config.yaml
train_examples: 48750
crop_scale_min: 1
arch: "swinir"
mlp_ratio: 6
head_dim: 64
inner_norm: false
depths: [14]
residual_init: "zero_last"
beta2: 0.95
one_sided: false
steps: 8500
final_lr_fraction: 0
weight_decay: 0.07
Rows from block 9 of a small image super-resolution model, named by matrix and row number. Rows with one number belong to one neuron. Each number is 500 + 40 x the weight over its row's rms, rounded and kept within 0 to 999. All counts start at 0. Numbers have three digits each. After the name is the row's rms in percent of the matrix's.
Before each neuron's rows are labels from the 100 images, of 14976, where the neuron reaches its highest value: "lies over" is the class under the peak. Only what is clearly more common there than usual is listed. The data: simulated telescope pictures of galaxies. In brackets: how many of the 100.
# fc1: MLP up (model.blocks.9.mlp.fc1.weight, 480x80), inputs 0-79
# fc2: MLP down (model.blocks.9.mlp.fc2.weight, 80x480, transposed), outputs 0-79

lies over: sky (79)
fc1.71 096:503500556500473497455492475535446403491588511520491467466528535459481459478456494450487450525501419450522480528467488526427537570473532520486436551513473530510554500543536585489513469466482470535494434567465502448553551506471517515494535594
fc2.71 097:526538463411530503521445578522496533502466473476564537495439475483489514485462530545501468536500544477529576467531540474475598487503579471416496501480511448543496578463461498415553505498510564515502496551472547488532499467517557474460568512

lies over: sky (95)
fc1.258 066:555481403497534426455494466472477562497497539425520444511479485516465538516458512472549485506498545470490504512392471541503504498461528488486501509481520536491478418496562468507437505541494539436555530509577531496527486607535534427548475516
fc2.258 066:496498596473509586499523536504504438537533474528542544510565538593539522441561509542558576519534482571522514532560481504508568569557535543521453561516535526545560553529443534517548543505506521536449493494489509503513489502492482466491531487

lies over: galaxy (90)
fc1.98 053:564482556439495521546502492403440510466509510540490573497517558551453488514555519526479533512408420578484511542488481510526553534505495481515500514573560463415508498485473508469450547512533507445542580481490502502532502547500575539477507521
fc2.98 080:440446449515436488439481494518491447508470451476460431488466448457501459469446477473502486467488499457498486454448464421446422462473444485450477459442475498502471441452487434474509482469463483505431464469471450482424463463460464432453489467

lies over: sky (94)
fc1.313 069:450516509524452398477512584505547505531546595483501565419518470524561508497490524501480535567622474488485464469483534529461511452470519515504502464493478507431539479510456498510488464467455488523444548524462498449471530446554518548476469449
fc2.313 067:588482492525583556502490465497490490430493518519493449532523538493453510506511459485530494447421477473468576541495466488468472602499481522536547486474480412514503553452497544482409482537582473442590486489538507558508457506513519474490520495

lies over: sky (82)
fc1.408 082:538458519410499464563559505526471479570562493480529455445494498518526504487554475486586571486534456471469445499437498538432506552574481527560438558512460478484566512489517495530488546516527496486502509490618524499503457491487475485490571518
fc2.408 100:432571490535527489451517497465489443514518539493570509511462517462501504509483533511482461465546519564468435471564535529499405426506614484491531496522566521522435512449432495429541460494462561484474499514456535503479499506593527503502470487

lies over: sky (97)
fc1.320 086:449582446487445446503475481497478483426543531548530433546495465492563520546514444486438466470495448553514535420466560535492490477521515422514509397442454514536491521553529489489538528505509485488539492548508483576475532557498527508438464512
fc2.320 097:520509440502514442542398447525476502539438523463470491544509476469482573527416552561496479491460494504522501530468507519576475478516445475521505424437539498565574496418539420493517483533519510520494490469537488524458540561540492514452556478

lies over: sky (88)
fc1.11 089:513530493467480498520497487465505464479536495495481456433457422529447508458534540554500579498504532556499516467491446477522427522495481539519493464461439468498468445532506575543521457559439491518545564463461509503546561535539506583452392455
fc2.11 118:458488452517583535561469534513530488447504440492522586527529476540461479509521505535532591511554457500480516500516500509455447444541536478496473538485591451554494493525472503508472432471480405488482609559548451483490484531511483520455467472

lies over: galaxy (75)
fc1.47 091:508524436444511499475471529473476493425458490497514558512481565452546485551449441506500544456544428503462505491523503503559496542463557459532489494422631486478477474502482528539493554447511537435506511492552492439543567507444506513551522553
fc2.47 090:565482496515581523549529476547510544497533391532477404483519469521478533464453513555495449544484579483442536491494495492433492475503472560534495482505477517524489473530550462406553543502544471468454586565479509515466492526486501475428489506

lies over: galaxy (100)
fc1.347 122:440470501528533477566427472498465568479473518469439442542468546546533494548497512505403463484506534457490481578470528494535472508491545526474478521507454521466456483556464519467446410517499554584545517526484492472540539493397464479498524453
fc2.347 110:447406487482528463575477549540541488538451524492508483517514474473521431537564490501466570486494567526474460588540476488554557497507595526412508447462472448535460467526497480542509505508478519458478549460526482527491513507409457504473544481

lies over: galaxy (86)
fc1.366 093:496475415471454496464523524419492479496520512473468453523512543546564445518498519529556484489478546484439546499572499479527557477532517504504488506502518488621494535478549530519520564422552500455459424539522467482579519489483588496554519468
fc2.366 090:498476571488554476564496418581446507549465467507523532440539510471495512442536517485477521528489506515508476514533475563442474486475544450481598515519476476504576433467486498431579526506526537523533533460499615517494512435480503539501482534

lies over: sky (95)
fc1.131 099:518494497575470414533494440474416442540560556465507504501417472465494557507477474495490446452529551539469446587467534504500448469497493526553514562545461441504449525513543439512450550453485484491479496531498524544489455551512540564512484528
fc2.131 094:488486507379536591431474544553496593421412507547509504443544480511503502471468544453492536506479491452500566513528469522506519507512521492453504479481541561465527525484479538495532515488526556494496504478532477488481621480471542453469486454

lies over: sky (99)
fc1.121 105:495500521499506460472602535466400549526479434567511470456526473496529529448477495499550433447515534503530499495467462578539420503590503466513594470497488521434515446533538467523503484473537510509531517454541583540501518500522506520470529536
fc2.121 105:474525491494495439450566452526546498468494562537471536471442483491479505482500529504446515487519526516501530614534497525394591527502503417446490505489540470484452480550542522498526495456513462537522454546534494614484516442554494487463507554

lies over: sky (92)
fc1.219 099:513487502541429547551527486566458442482532540571565522491508465450503569435503452530460448466469497485506448533449501520486403485526488562473569513511522496539448496533487451600445516481552523499486468555506507471505530467508521502440583501
fc2.219 098:491550456559488499445488529581484519510522424488495480533478512491507573461459513518510524517550451481473579545499485502472510527443481436520523486555530473563554472473464498428566487501439527465511544497462539388442498560590517532486505470

lies over: sky (95)
fc1.403 091:504497584476494495493491490492454462489471481505508448555496451587581517517521571568536470507467458482499506500539456535482478569519530503587542454513548547457485500518481488508403408477523468427485554506461426575507500483548481472523515494
fc2.403 113:470522483527501541475504499539468553543473459463500494483432557475510580437517454458509448524536493579493481505496464492440508536601436414458445512528503529474486515524515465468538479563466482541521506496581505526474539446526393536480519550

lies over: sky (82)
fc1.355 098:595476545470445430497505461519513486509428558544475491480494467503524442516526517591518509548498519516570552561500486490612434504470476542515454501456528472439581563495523512520558472493436450458518501475488451487486559484515536528485493507
fc2.355 095:536561535542556549509554492503506519583489509398506483456560495472504472459451480480427540506515511522524544484501483473533479466552506463567498470450472543471577447580521530498442543374462523517484485488509549524515454463549520510465483499

lies over: sky (92)
fc1.267 105:451503590523469442551472487525561503497528487415526556510486497515533499532527475465538471510475493463594587470501421524475515474468494448499511485465497483470560493607506492445412478552534485565522499529495488472565529464471549498489484563
fc2.267 113:387497534555519495511575530504585494464512588487498487525502539447542519495478533471515582564523521504494506518546491462546453401408523461501496509519547524453525449534445473549466446476490478534471554485510469566549511495485491483544495500

lies over: sky (99)
fc1.352 101:483511482483497493490441526564537538470608496483505469473583472575471489456540516517519488416528520556512467463530430539494454442522491546451599490541473576481450465512480494526502492499494529526501455528525478417458458550535522485430457489
fc2.352 100:500442460490489476506548507534452501520500481569496524607505485427485515483551509481560480547463540522502450555578467494549517428458473536525508500416459512471476520491486509508431497420573547510541519446574515562570512490510503554517483462

lies over: sky (89)
fc1.325 105:528510431517466469443475586522453552492478562515512489593511494556485509435421537538522521535533555498512482511426536529512463453592436519508506550446516479565477457536529490499500533456494520439542557476464566457507474501480524520486567488
fc2.325 105:508519492486459531461550537530504530483512465455519486442485528402478500428447507498505501619497439528509547531565509475450505446463539532484507450601545519501552470514482474434448515576488469494514549467461471464544469454529478525438522541

lies over: sky (92)
fc1.388 109:502537562580471478487415413466526583480485442508459490468461459566430487506471468496471523511596555493454525502478495467494496561468496535524529524502478482536553476459521499561490510552506507522505567506408443512543528462444548503550525497
fc2.388 115:436526532464480484482473512498528487483502588505526511514579568575456486503509435528490576467545471472529495532520526478552572510551559463437490544498572516513496495498519484451483471456503543415471488432510525515442554493516452469421569537

lies over: sky (100)
fc1.261 095:520445452498510426452461442469520491477446533550528549460463483427510559417504433485457491530557525463491520535506588473486475507465580554502463489421524441461560540537509498542475520525539476568527527501504569513482469475484566485489488525
fc2.261 087:465466504449521532520442492531472462502510446420484443532546537643538468528479478483561497435402505462449475496515395521496524522541482518507476510466468510517444460450504497450536539501479487418432508505507440473481528497491514507499522522

lies over: sky (83)
fc1.298 087:525509526523488480477528497499507447525560479471422442508503538508476490518531504417616486522561494495435471484538501544471516526478441508497440484532474491510548532532540530542452436408464518473553462421449444542517470539533579484545474534
fc2.298 096:457490431523471503492502488513475470505483524550490484438550458518498492430495555502493491452547521481584478518454562489438555535482537504544524499471538543505482532458455514464527469599425469506507524528548539552451482494533399505462580586

lies over: sky (95)
fc1.334 108:555574517610539513514473489562436498501483551525502462520578498431477508513552536487518506482562531468557556476430509521491511543513426488443510485554509489441476424441481583479469500555497473527558512521461544518461523541525501462482540484
fc2.334 104:442453466509486483543504507484530511509549460510485525572537466538531473495457466444424466524520429453467471488506553532477520548531593502484484498395506509514514492520497487516504500489497552424465451488378393474504527483486475548506558461

lies over: sky (85)
fc1.260 098:489563525521486512483510479473498513554453563527507475581459453410580522444537509445483511409519539446570496489497479506482542458484444511506496475533426507489436456549541442499514518533442412525475525487501489534551554505502572497517551506
fc2.260 115:472486439447491584512448576531501475501483471526500507497488582478492499544461488552435436530538523561474481529518531492575502507502513469478481614475562510477469523440455508491558503534504517432473444465520549536487551496443451508454457569

lies over: galaxy (100)
fc1.236 108:478577519561482526533495449485508470515421511509500570428465448478547486575477501522553556472501511473499442548549476525516441487592509462500429553538566500483532510533488427473571452454525497493477486480455517483549513522534527513482460584
fc2.236 118:484441439449495609460489507550460517507526512522543519564532464385526451585537516498460501547512546539526462492447523435568462547489495482483542493441567464506473501528525467557556472466532485494521526511522461516488489492424464489450502469

lies over: galaxy (98)
fc1.210 109:499479451481467467494528461454537508613511461402540476505578497539543475492429446509444489529481550512461499567522525485470513465500524473495455522465573442477512481530494557565569546511492526459523537436494486549456568459494515518535498563
fc2.210 098:423567575482489524501440519538553544500561514540488488508501485472446494478472495525495509484491455424449548415472460547588545542471497448562559441475505478457551524443556522507553441465507446527462503527506499488535531505524562452531462483

lies over: sky (98)
fc1.431 092:514539490500516481475474494524383470502547535455462407494492488566454527535560383490510494512515492500552522503599528574409509534431564500499462491522480534524461554486501512513463528525478553466498454482513453482446469533492503482462491472
fc2.431 100:513441513466552498517448485502433464493476509548526506487510499464499505539429521540520475520489495506516506588448540464612514511525498439387438469474533527511570501424549474452533505527505509509474536509438498464425533567553492491477449454

lies over: galaxy (97)
fc1.418 121:430528523473584441546468531540490510490542524479475438468425535503477519412563473476466554418443455495522522524558503466595454531523485499499480484576528508540451469548500458423466556522562545501510489466529516501497518456513512502508467459
fc2.418 106:554458513467529543530555481520436510504585526475519564452425464492501482466449464488520524501443435485495515461465485524537532531528460539530525458489569554516588492584493513487508503518511396480474534465498540417478543535494472446558450498

lies over: sky (84)
fc1.143 114:489564490513505438432536528468481454553486535519539494498503465496540416423507600491490485540539462503464509538442532454587503536497535475508482516540475485490594465502484447502531521556448491460559510460554505445461594504466502513509521557
fc2.143 101:478486510528527471456479517483545446470456587541514511518486516495445490541526530524498542456487565495524512457527605544457554474549459432452536494436527459535479473485496469483456523431571532512435481511553471578455474476554541439476490435

lies over: sky (78)
fc1.302 112:498510445513559533455443379449500492448457487512518458534467582528507515489510518539540527466424511485506546412500471483580483453491470576535509449449551512516477516512587527470553496504485516507491522498483394493499506528529449523521457483
fc2.302 100:556494517465443442430534487519474530479550516481488548479499482435548542528510515544394409489577505542478494579443556517465463492459455513508524519506485487550537533538403522531478516518463464522440454518568517441498482537542537517509521488

lies over: sky (90)
fc1.126 095:534476549487518449457474466554509558506477505520501461488540487518406502467523537567546544460500472533480510360488451544477508439516560422494483510454478513428511534481513552460527493511499555450542474537497454578477521496485548506546495433
fc2.126 098:549566461592519510435540501487540483427563434436533477466504517578516502508555521466578518476496402490454523504518526474501495492539507529486521448502472435495534476513501514552542502442414469472466471508451525516492488468522549503509411449

lies over: sky (98)
fc1.187 118:539498464506581464434421483533503481544535493570502477472492591505442450497463410499495496510518448496525504553460525499493565511534497488504538503416474493495510549572516579426493503433486565505516519514528517458540549505469443493573479538
fc2.187 102:462545491487536513511529542482498522500455453399517462490518506545450512479479511564458585457425521511479533552466566469475527442455565470525453418559539567564503476482512428486488512509503542573528497467514537499471469506485490532443482578

lies over: sky (100)
fc1.87 109:482504482469451427523521507532466488499504398483512490442551507584463493435547516487509520491483508528531483485443523445455481457484443430448475462427484545493564511537490519542494521431586558462480482467444499532505407505552442484509476531
fc2.87 104:407507413461530482457494515451497522509501556547554541575510440442528527479447533483476460495507513475500489484544458530497518511499523506506460559491539432493468497501537524462553531482413584495485511545477496492538570505444628531486497542

lies over: sky (81)
fc1.292 092:418448418520505497492456483480585499463517491480477530512522502497516525483501477496462498516440505522579556430577466484514373529510478495471470473455525453444522491486499525495503433555457526489483422465517486499508487465450457420498410499
fc2.292 092:584535516460465495470546491600537515490508503529517476501520444518459518530479487497509533481489448440550474543545470462435485456497477515494418370540594550512536468527514453478506446549493471487497478482524418430516514512524530470537479466

lies over: sky (93)
fc1.262 104:506462467528491500464407431500488518506565437529428524515470537572463478489507473563485509550424510454462488567502441436510452528509551541502481502572449544463516506505512506453485516482512478588510459456503540562490504428505440484420507493
fc2.262 102:557450500479522495514529447523497521487468494528441491489536398469506556508534515512525540457502457506532477397472490520524504475502519467480443462515487502471481472507559409542537436502492482514565512476558458556536478576436448499615555525

lies over: sky (99)
fc1.457 097:519565549533537557536531480549479428514552559496527441485529500498531537444456592480538497488504603479505492533495475518502469572471449438484517518450460464566459484492501596533553462499496557487473518513443472516443511529454489473475487430
fc2.457 098:498496518516471453497461529490473588472402479559451532520463538456534539585529475427418485431500386536428526474529485472462542469525548516487528468523552546430468517508464469502465526504483494459536484497527547478554507468508510496497527550

lies over: galaxy (86)
fc1.253 136:506567453469494583504477540480519479572525531502528444577525458486511496477519498460505525461472536472577478536519466477515527514510540461462437521582532507385545506478504509532514517588420514477453475458442517522576468453544535462499521508
fc2.253 134:474552486481513618477473492521496475387453484455510494485478522524529503468458505486454519522432503546496526516508478430484484438568493486479482445486538571411506485545517460555508508530540466583536565532445531505487463438496473485453560492

lies over: sky (93)
fc1.185 076:443573559502478558440497562494434477469452473492515489528521477495410565448507486520424549486526526473413467479457431516385449500444437465492525507497469485513462511469469532450486482488490524498524517490563453501435477446485496506484501540
fc2.185 072:521405464460511448560507500527525459517582535453492513482472519447538458486510507524528540512487483574522559528482522440570495513483550527523500457465481491525504441521459437525466495518550431514374559423440499454528533504500522466497532461

lies over: sky (84)
fc1.251 098:456540491511455515525492524511533489550535487530498531551493350521454473505481498529508497480501531480571450514573448527502457499491449583522557589490446465491515532532494481468516494530547512467553587393504557490499468517494490532485534471
fc2.251 098:449490543484550541527476505543410502523427498515490491478512505577459501490479548457560457495510472474545543477493461572537534456516480527472437510439571488441478561472539553445469491532513450577488543469466480508518467520435408540516468550